A small segmentation model, trained from scratch.
Model: 5.7M parameters, encoder norm rmsnorm, encoder activation squared_relu, encoder num experts 8, encoder patch size [8, 8], encoder layers 8, encoder width 128, decoder norm batchnorm, decoder activation silu.
Training: 6300 steps, held-out accuracy 99%.
Data: 295000 training examples, 1.4 epochs.
Rows from expert 2 of block 7 of the encoder, named by matrix and row number. Rows with one number belong to one neuron. Each number is 500 + 40 x the weight over the matrix's rms, rounded and kept within 0 to 999. All counts start at 0. Numbers have three digits each.
# up: expert up (encoder.blocks.7.mlp.up, 8x64x128), inputs 0-63
# down: expert down (encoder.blocks.7.mlp.down, 8x128x64, transposed), outputs 0-63
up.13:568528431482682600538497573523598506521478401494585383530533458444445516490492357650527481437463505493502410549522553521525536591428389492550499431553501439525489424516546554482510403648520544
up.14:439607556588504525478462489494529538520495447533468479452472479452427504442547555452506523481527523515531497539453508472495478493447445483486504469470506519498543469484494500529452498553477539
up.15:477500489499500567481511543502547545484485517466476492494512497487491490519540487506456480487503505501521453507510516513482480513489501528445516541472503519535484484487514520454531525503513538
up.16:564437445438489492423504519499536506461634473514460411508445541505532530390422513501531498538476483475467503451481555494465475485456507507577520500498482405558528599575486532505467526545499477
up.17:572454452511649553488496591566504495499494542481592489585428443475397577516467314584508457553528589463454529548452481531479611520496351478578621455555626537508560563554518490465450469604468467
up.18:535463418459591490527492484430472425498486418552477587360522533436512598519478562496644542468573361407656431479512477544453480410455530503555413572542578549561443572410528579495589534491537509
up.19:564510489453474470572533488532496432409462445432474543446482481496506510488679540410551414527497589523497443486506591527498504538563539574535583458459531557558505501423475421554387540522497369
up.20:530562470447614599464582552472501463500601525517406474506403520531547429510506516491554598483476400479451467385416492471475494513575481479497432425448505422454454537587541410519512491560470510
up.21:467603477533491502509495486505500516481465492490505529503517480546512549467523521550450531512497445516508503510516541508479505522493509469540561496498498501536486510470527500482504479515499521
up.22:509523502496500495524503495506496500501515525508486537480510492508508509512511472507504495479476488504487499481513503492496517488485478514490483495526469486519518506523506506520494506477513531
up.23:512513494514525489458506533507490489493471538528494475511551490501498491503515542474500482501499493491478497485512519524481501472488512482487516492497481478468517505517490524567520457490505546
up.24:501497613519501457540530565497482492502520561493448490541471473528497511507479527457469501499465554470456462492454506524525522542526461532507451475490557519507499455527501499508460494568485488
up.25:506509505547457553483456508522492520487450481524505508487515512525521501446467482503451463534498516491416537493498472533488539493481483511518485519467444513535517506515462545545467490485518536
up.26:538490492512516496491487451497501515524479496559516554439492562497514509518501509487530493526490493499474480490519473466489500497510498523478497476514536464569484469499517564506548450463499523
up.27:507525554475544502454527482537548572527522499526546583440456526557590441528476567525454424500491507516451518392484535469427512476478650454453488538444510482433563475540510492542510481454504478
up.28:515471510494502459478523531498489474489514492521510507496500499505511471509459492476492496538515454502482521489506506518493492499528459520511533514524478512523476512512533507472468487522476508
up.29:482496526453501455512468509523484469494536524517491514493535462490494497535523532486474518518488484512468495515527475477526486533504521497441474550482470494524484477488500539471532491513461534
up.30:480490474553479564478545495479487490501456512534528499544515540551510511523405507556453468500514559502469462481508518460519498526475475462503529483455514514539518531502485508456452470553602542
up.31:494482520510512503480508472523516500520482529484486501490482467498493495489502510492486490524517491496483498480528480480495476508481478504490486552540473483487469450490497518509500440470496500
up.32:476476494491479498525511500529526539508505492466465503516490516510494487448537471474484499500524517526534506508475479486515495474518464481475519505503472486527485530510508517515514516501508490
up.33:468483568484494444365536562520516396511526545538616459502529483508512541513477541525425536495471412536468519348416458532438469526495431452468447488467515534451400464541427480481554485550446516
up.34:494503517535531498541479466480503495476489504504512523470505527484491467500502509492507471507486498498476506503495495487480484515507510513454512482471464504532453501498523521497522516510508468
up.35:517497483547497509494507537502516469492511514473501477528502448494461510488519468543515485502478479508518475512498495526492514506509503478501505513511520495459509484488499487451463519480452518
up.36:476523518536462510543502490551470481509460485551514512455511475534556493478508498512503526500490475486476514415459567455518501507508516478498475513501515488550535530484544515479515510487537489
up.37:469482517503500489491511482504499498473488513514481545517500475482497469509530469454491473505516448538505512508489490496476501482517509504501498501507485499512516497514491508487497484529522509
up.38:484456460450493492500487492498462498494497479484476505501527504486504451506501510514490478496507481478506498511501515538475463463555537478483537505532487497522453503498498491510492510487510458
up.39:461442387551623599471448534459413434453560393455548509433486495477480491547603480421515429482515507560556516534467511427591474576450491478523512546620461506497666403477508481446571430532511417
up.40:407467476504444470492543459488510460475458559516500502558453520513466507487524515508498502445494539519461481469517513516486526438496479453489534451453488474491586508572512426497441499527459507
up.41:498486489486526506489533492518467474495488546532499499507439521472486522508542493487491522490510501494493498474522494491515494519537495528495526500481514490499508537504536483526478534511485514
up.42:489473457501497485519485516514482482509494538489497511475506508504511500503472472501494502520485514512514506468502501506517484488502499498529499502492503505506491475521510499475520504485491521
up.43:515471443515510531506520513513497507460537499541514512538538481501501492507510557510460461524500470501536506504521470497488480504502477503494532465446484463493445504450510499444482509479462511
up.44:526502552468332441491495437481467497467592468434504546501444490497460433526513526558426375538560502515505415446544594419443470437369623405507384411476374517480462584447544567549516504514530510
up.45:510413545457507477516559502497575536483494532493588462449413456533482506476534401490485549507388487523538500519572477517512436485494466470511525567467497613508588496506409455469496491562495569
up.46:528510519518372500489461484457486469480452526447462519487463530461490500447572494501416515549514493498475444461525462477535504533458430551462455451493453504469488545542546446504476505484494575
up.47:477456501510477440482466548556487495489527518471488528532487449511454489521521492474481505493480537554541437449558521579461496484570502490446564466523463531496511496544509487470449469551484492
up.48:516448469529504491526531505486497504529484486464507503523516483481531500512538496480535513500490513472510509536520469476479543473539487494466517511517477524507470470506515525496521495472527479
up.49:571501456610545551543483508447464446518488448471516550479592460626559585506479574516508485522471523490539546542427515514584540589494463506535454509522461434374523469542406435514472540543549522
up.50:503523506489524491500489493531483468501503478548487511541490515508534485544478479518508509489504485478471504494500488452538477496472441504494507513471495548528497503499483429502530517506501536
up.51:499474521542443485443409562519428525571510477545489479524594561442494559528510503522438466465472513547521516530495473513464530487496534473480483551424583514563515575450527480433524509424505471
up.52:572523551497542495508450497507468471441423515433543527489473454490523560525437538418552517507434544487498466464630522477485526460483538426524513533591435530535492489465609530457477485427515457
up.53:492487493520493508484504524542481500508506488509489496507483472493510477475518507477517502497497439483524478505502495504511544485535529515502522519498493534492509480501511500514524527497515492
up.54:514413534528530506514459505464534514527542488517512532537432490547489489456472437504507505503524500449499567478501499485528521532494484456523480456503510482531474515537509475484465486513456476
up.55:507498502546495524575457536483457525483503479498535516517525504500515499483507517540509550470492460515525517481489513510430500537484529506541501545480570521590516506461540553541527456478475518
up.56:494489610508405462483533445552445368394696508408390545423390401545477524585538478434487450496500540452454482505547524560531428434420626519451475623577465477467506509531453432578521615478553494
up.57:494501490373364426587464482513498506441570557517494441466461543523528482569506521382472540594522379489510428456419614480533479388475528525516398529506518408485477479470576450556535483477516539
up.58:541474526482483544490499496520520504482522506549531493502526459475444509521521531566500519532487534549503457509452567505500513499448527513497533513500487500474490492504490496423439498508512546
down.13:532392525501387478514501512554449475531587515443488528550394309506582446401487603367445531613481618526497405458506487489454527565574519514559517509531532525433501478551470493421563499512553464
down.14:502442466502415496511602516524508454430534575433512555522535487533494537448522524451452495555428452578509525491570543473507466521549446478497510407545444467526521515592468505485504503489618465
down.15:536470521482512523460526473519515512488560518506492488520438529505570470522468486441520519494516465461535468456516482474540486500463483494461501520477474546522483464547485502476540501538537450
down.16:540598531501510486475605433537518558423502500432477500516574489522465442504505569541464504461467554637550521536557506545562542476513467465502500479489434415519522477462531463506485501525538463
down.17:479382447531439535517546553537573453482653518373477469435533290570604449468501526328497456535515516574541426417486495501450604561489553472523442490556450479459476398533625560486525485466507436
down.18:536571512561525529538469472449516489529562545434457510443457566538597361433505538435452502517452558526528455573623483499516551483550443530422551403560522441510547519669448505517424503587263547
down.19:526572491479535464425501510459620502490557482370502567485561463532459549415455459552489579485512455513490466447506428521498419515534480505477538441480531358567469409613590441512501469527539557
down.20:448529514451444529547530417565432479512428568414550473509580442476472495385494555489476560520518549694527449643541578529435529491447431536542488464411458444608552524504499475597477520517539508
down.21:521572539472515459512478472522505469474504507485480526477527548503489555461458503465532516545485502560531509498494495498509541542517503531475453572548446460489485481508489508528485467515462534
down.22:492516491473498510523518512487518494508500539511522485474509518511538503504475539536482484558494470472475474525476484490541495466525555508506492523560515488504487522482528518479511487459490509
down.23:486504521488514498514473492498515497439512545494520492515468494518467509484460474497459499514523544471485492496449543544469474547486494498526522435534483526541539510511532534477476517524532497
down.24:459524451501536541484484443499491535551458462533571482504462534411448481502508506495394500481479500492498465507536511440501524479431459538530456498519555491470460502491499523491424508468499522
down.25:483437554519469478477450509453496516494476526521477514481544459470457532500520504526505485511512553485562514528493542516516461461527532522514483507498490486494488423451470526439465554486439556
down.26:484450484461488458523511508465461498475497438568521459478535487453540464512518489430486615468488522493512492436498513437489446525453530504482454556514503516474571512490513475480459520507501483
down.27:476544615465472513476527560553455511529561459567533503540562442499444530439518544524399432545441473568469504544590454518482523468498526529494459519536455549520503527441447511419512539461461454
down.28:487492479521515532488482505521517494460484468495523501535536499473494501469482550517477495504542534515440471465485483470480444516499458496545480502465520498557519479484445494494538474502450540
down.29:505538515515489522494489541461522471460520523514507497498551533517522521503445484488497483489476477440529481507503460478429481452521500465534464460507552489514470475525516476553521497517500527
down.30:494502509497516515562503464554462481457505549481532425496520482484501511541456516522446489573486454442428494509453479474451541486476495474559511464493519535521488407474486520504530496567468483
down.31:492526493531527517509510503497462465505526446488501483475542487502498497510447534518540486464508513462483507487505491506546493508455494523456489494489541476475482525533500500501519479507521524
down.32:522527505532508458517503496519490546515501490425492475458512526510496500534534472489494499467457517512454498480524455512529522516491520566478499458511544516462538470486516512517460501482516532
down.33:566502510474496509543468473492503585474543494507520519495526484493477501468558507575447402491523558536492559662477472507542512416471449535415494597461476514405529560504484533494415502546489505
down.34:500498514493507498496517494504457493508464514481529464505518531524524513472476504489532521498523501541518490527519485458525519504511508539535524494529475460458519546497489491503500498485504519
down.35:477470472444555513497544522508512512442482469496549506536511446479500423496526479507538455530480508536527516480492493490527531508482501448501532495509493525514498505528478496498521499464503473
down.36:495523497543534483512478514513512498488537542512518513505441523514546549552494475525462525470492520500475520461517504505503571508462521551461507506531510532556494527537462564508519478511522521
down.37:507510502555457492513503546486534530460474473469477489515460487490497525498460504460480528527492480494493486433498521491510498488540484541464550536452511501473544507480488505500498528466511497
down.38:487479490499524481542514474492487500522556501488472535489499467478472503514515481534513528496494520525512471476496504459486495519478436487525518514451444481496492470539467508545486538575521544
down.39:535556552484568432542540487527674559486534484488515449509476618555569402480474515504498525555527524475487421488456455461475416585460461482469487459453533495469504516625538484521475549503444402
down.40:541539482535488494492434520486529483548482533506492466567522472511483508465489484518485478545492490482502507508480529489508469453415478472469462512502548523506537533582512519486505515460517537
down.41:553487508509519499544513510482485464522534512464483533491520487468560488507474481519496525503512479473509536511507526499483460447457513471490513474495493465446524494499464502464495451490484450
down.42:519509506511519476526515450501471494517503546475464512529478465521497533506469501498545525496498468524455508490476518515510515463503525464548504481485550486478510512509449505459483476525497523
down.43:484485525474426513500498496466533450439531514479472518508488490527475485506471478471461480508495522485498477558462524460475524511480455519482506501538536511487517492496471512527495581546500473
down.44:554667559491605394476478619527482528449513462580492449567342577467517428493440505473495456393486581535481560486470428496510518558527489499481483567491537518384503470455517454459489530525506564
down.45:525491494458506546564460479528506515483419531495416483435492362566510480544529524592459507492551547463409508583512493525574546492525525547524458468453438444470404513540527549515499539509422481
down.46:528505453428643485502523474503454471390508511530489421535383517408533507533499430490524487471517524448440602494462546509482548436587486510536414544486566554499538525519450471487530485541537360
down.47:455518420470499511490533426552467504547480464519543483527526479550523507486511478467534487486490485531587412519507513488516507517461460557389486472468537541500540566480464477509505524458478489
down.48:496546483507485519495490476517500508471485508501524500485499506491490544490484490565471511499473536525519495475537458487473504465524491511496496466525476506496481525493506544480487480540549478
down.49:517608536493522444505538488519436494441527475563449481472475418409429469516486479496562525505495572447519446467478447526510443512495480543506463532477532538593556550466550550447495491477456415
down.50:511442477588524474499509471489537459516582514501523524522470439491506499514460508468469493518481492454537492530537516514490486526496487518471454482547510522495471478502488488504466497498491525
down.51:488467496488522501520505563529542528443461471511479500419504514532469523472468532481461522499503469432560497539481473453532491540474468502552438545497489548525525589453458515541508483516495477
down.52:474517605551456477444539486525571519559491474505537572422484571520549425424518490470434515572517545427538535497498512468574451503511526573497545530546517430459451518549378450460567495501503572
down.53:539493474504507516445538512499486496512524470467542514446459488515504504477537497502491535515528484495528492492501525502464502458502479477504515480523512492489481480488473465505515501523483489
down.54:494549515469516482499513551503496490481535464516516504466528481488546555501539513462547473505465461474509492462547464501471518541543513467470448567490488501460504461451472485498514524532503474
down.55:484488549502524469461498462465445483546440505556530472547488520486520488468485486496489499548420542453500507444504562521534522471554563434507537509461477507598470500548440467479478518506507468
down.56:554714482446548412555465612585548471541448422456483513495463536524420413454479523528555521573459471441451471508505478513451502552608462530449428489447532502419511546448541452499422490490525488
down.57:444563371565534481463497472421478557527577455527538524491509505489565458505553486517483458470477570483522455447522467456529516474528518565430537563532567412555521451454481445486513535525388472
down.58:484517514513501545527463470554458509527510512547519525515434500480528579463464532471472520476517473529555492476520453507473501514460486527546485502494570562537549526523490537516536491521527491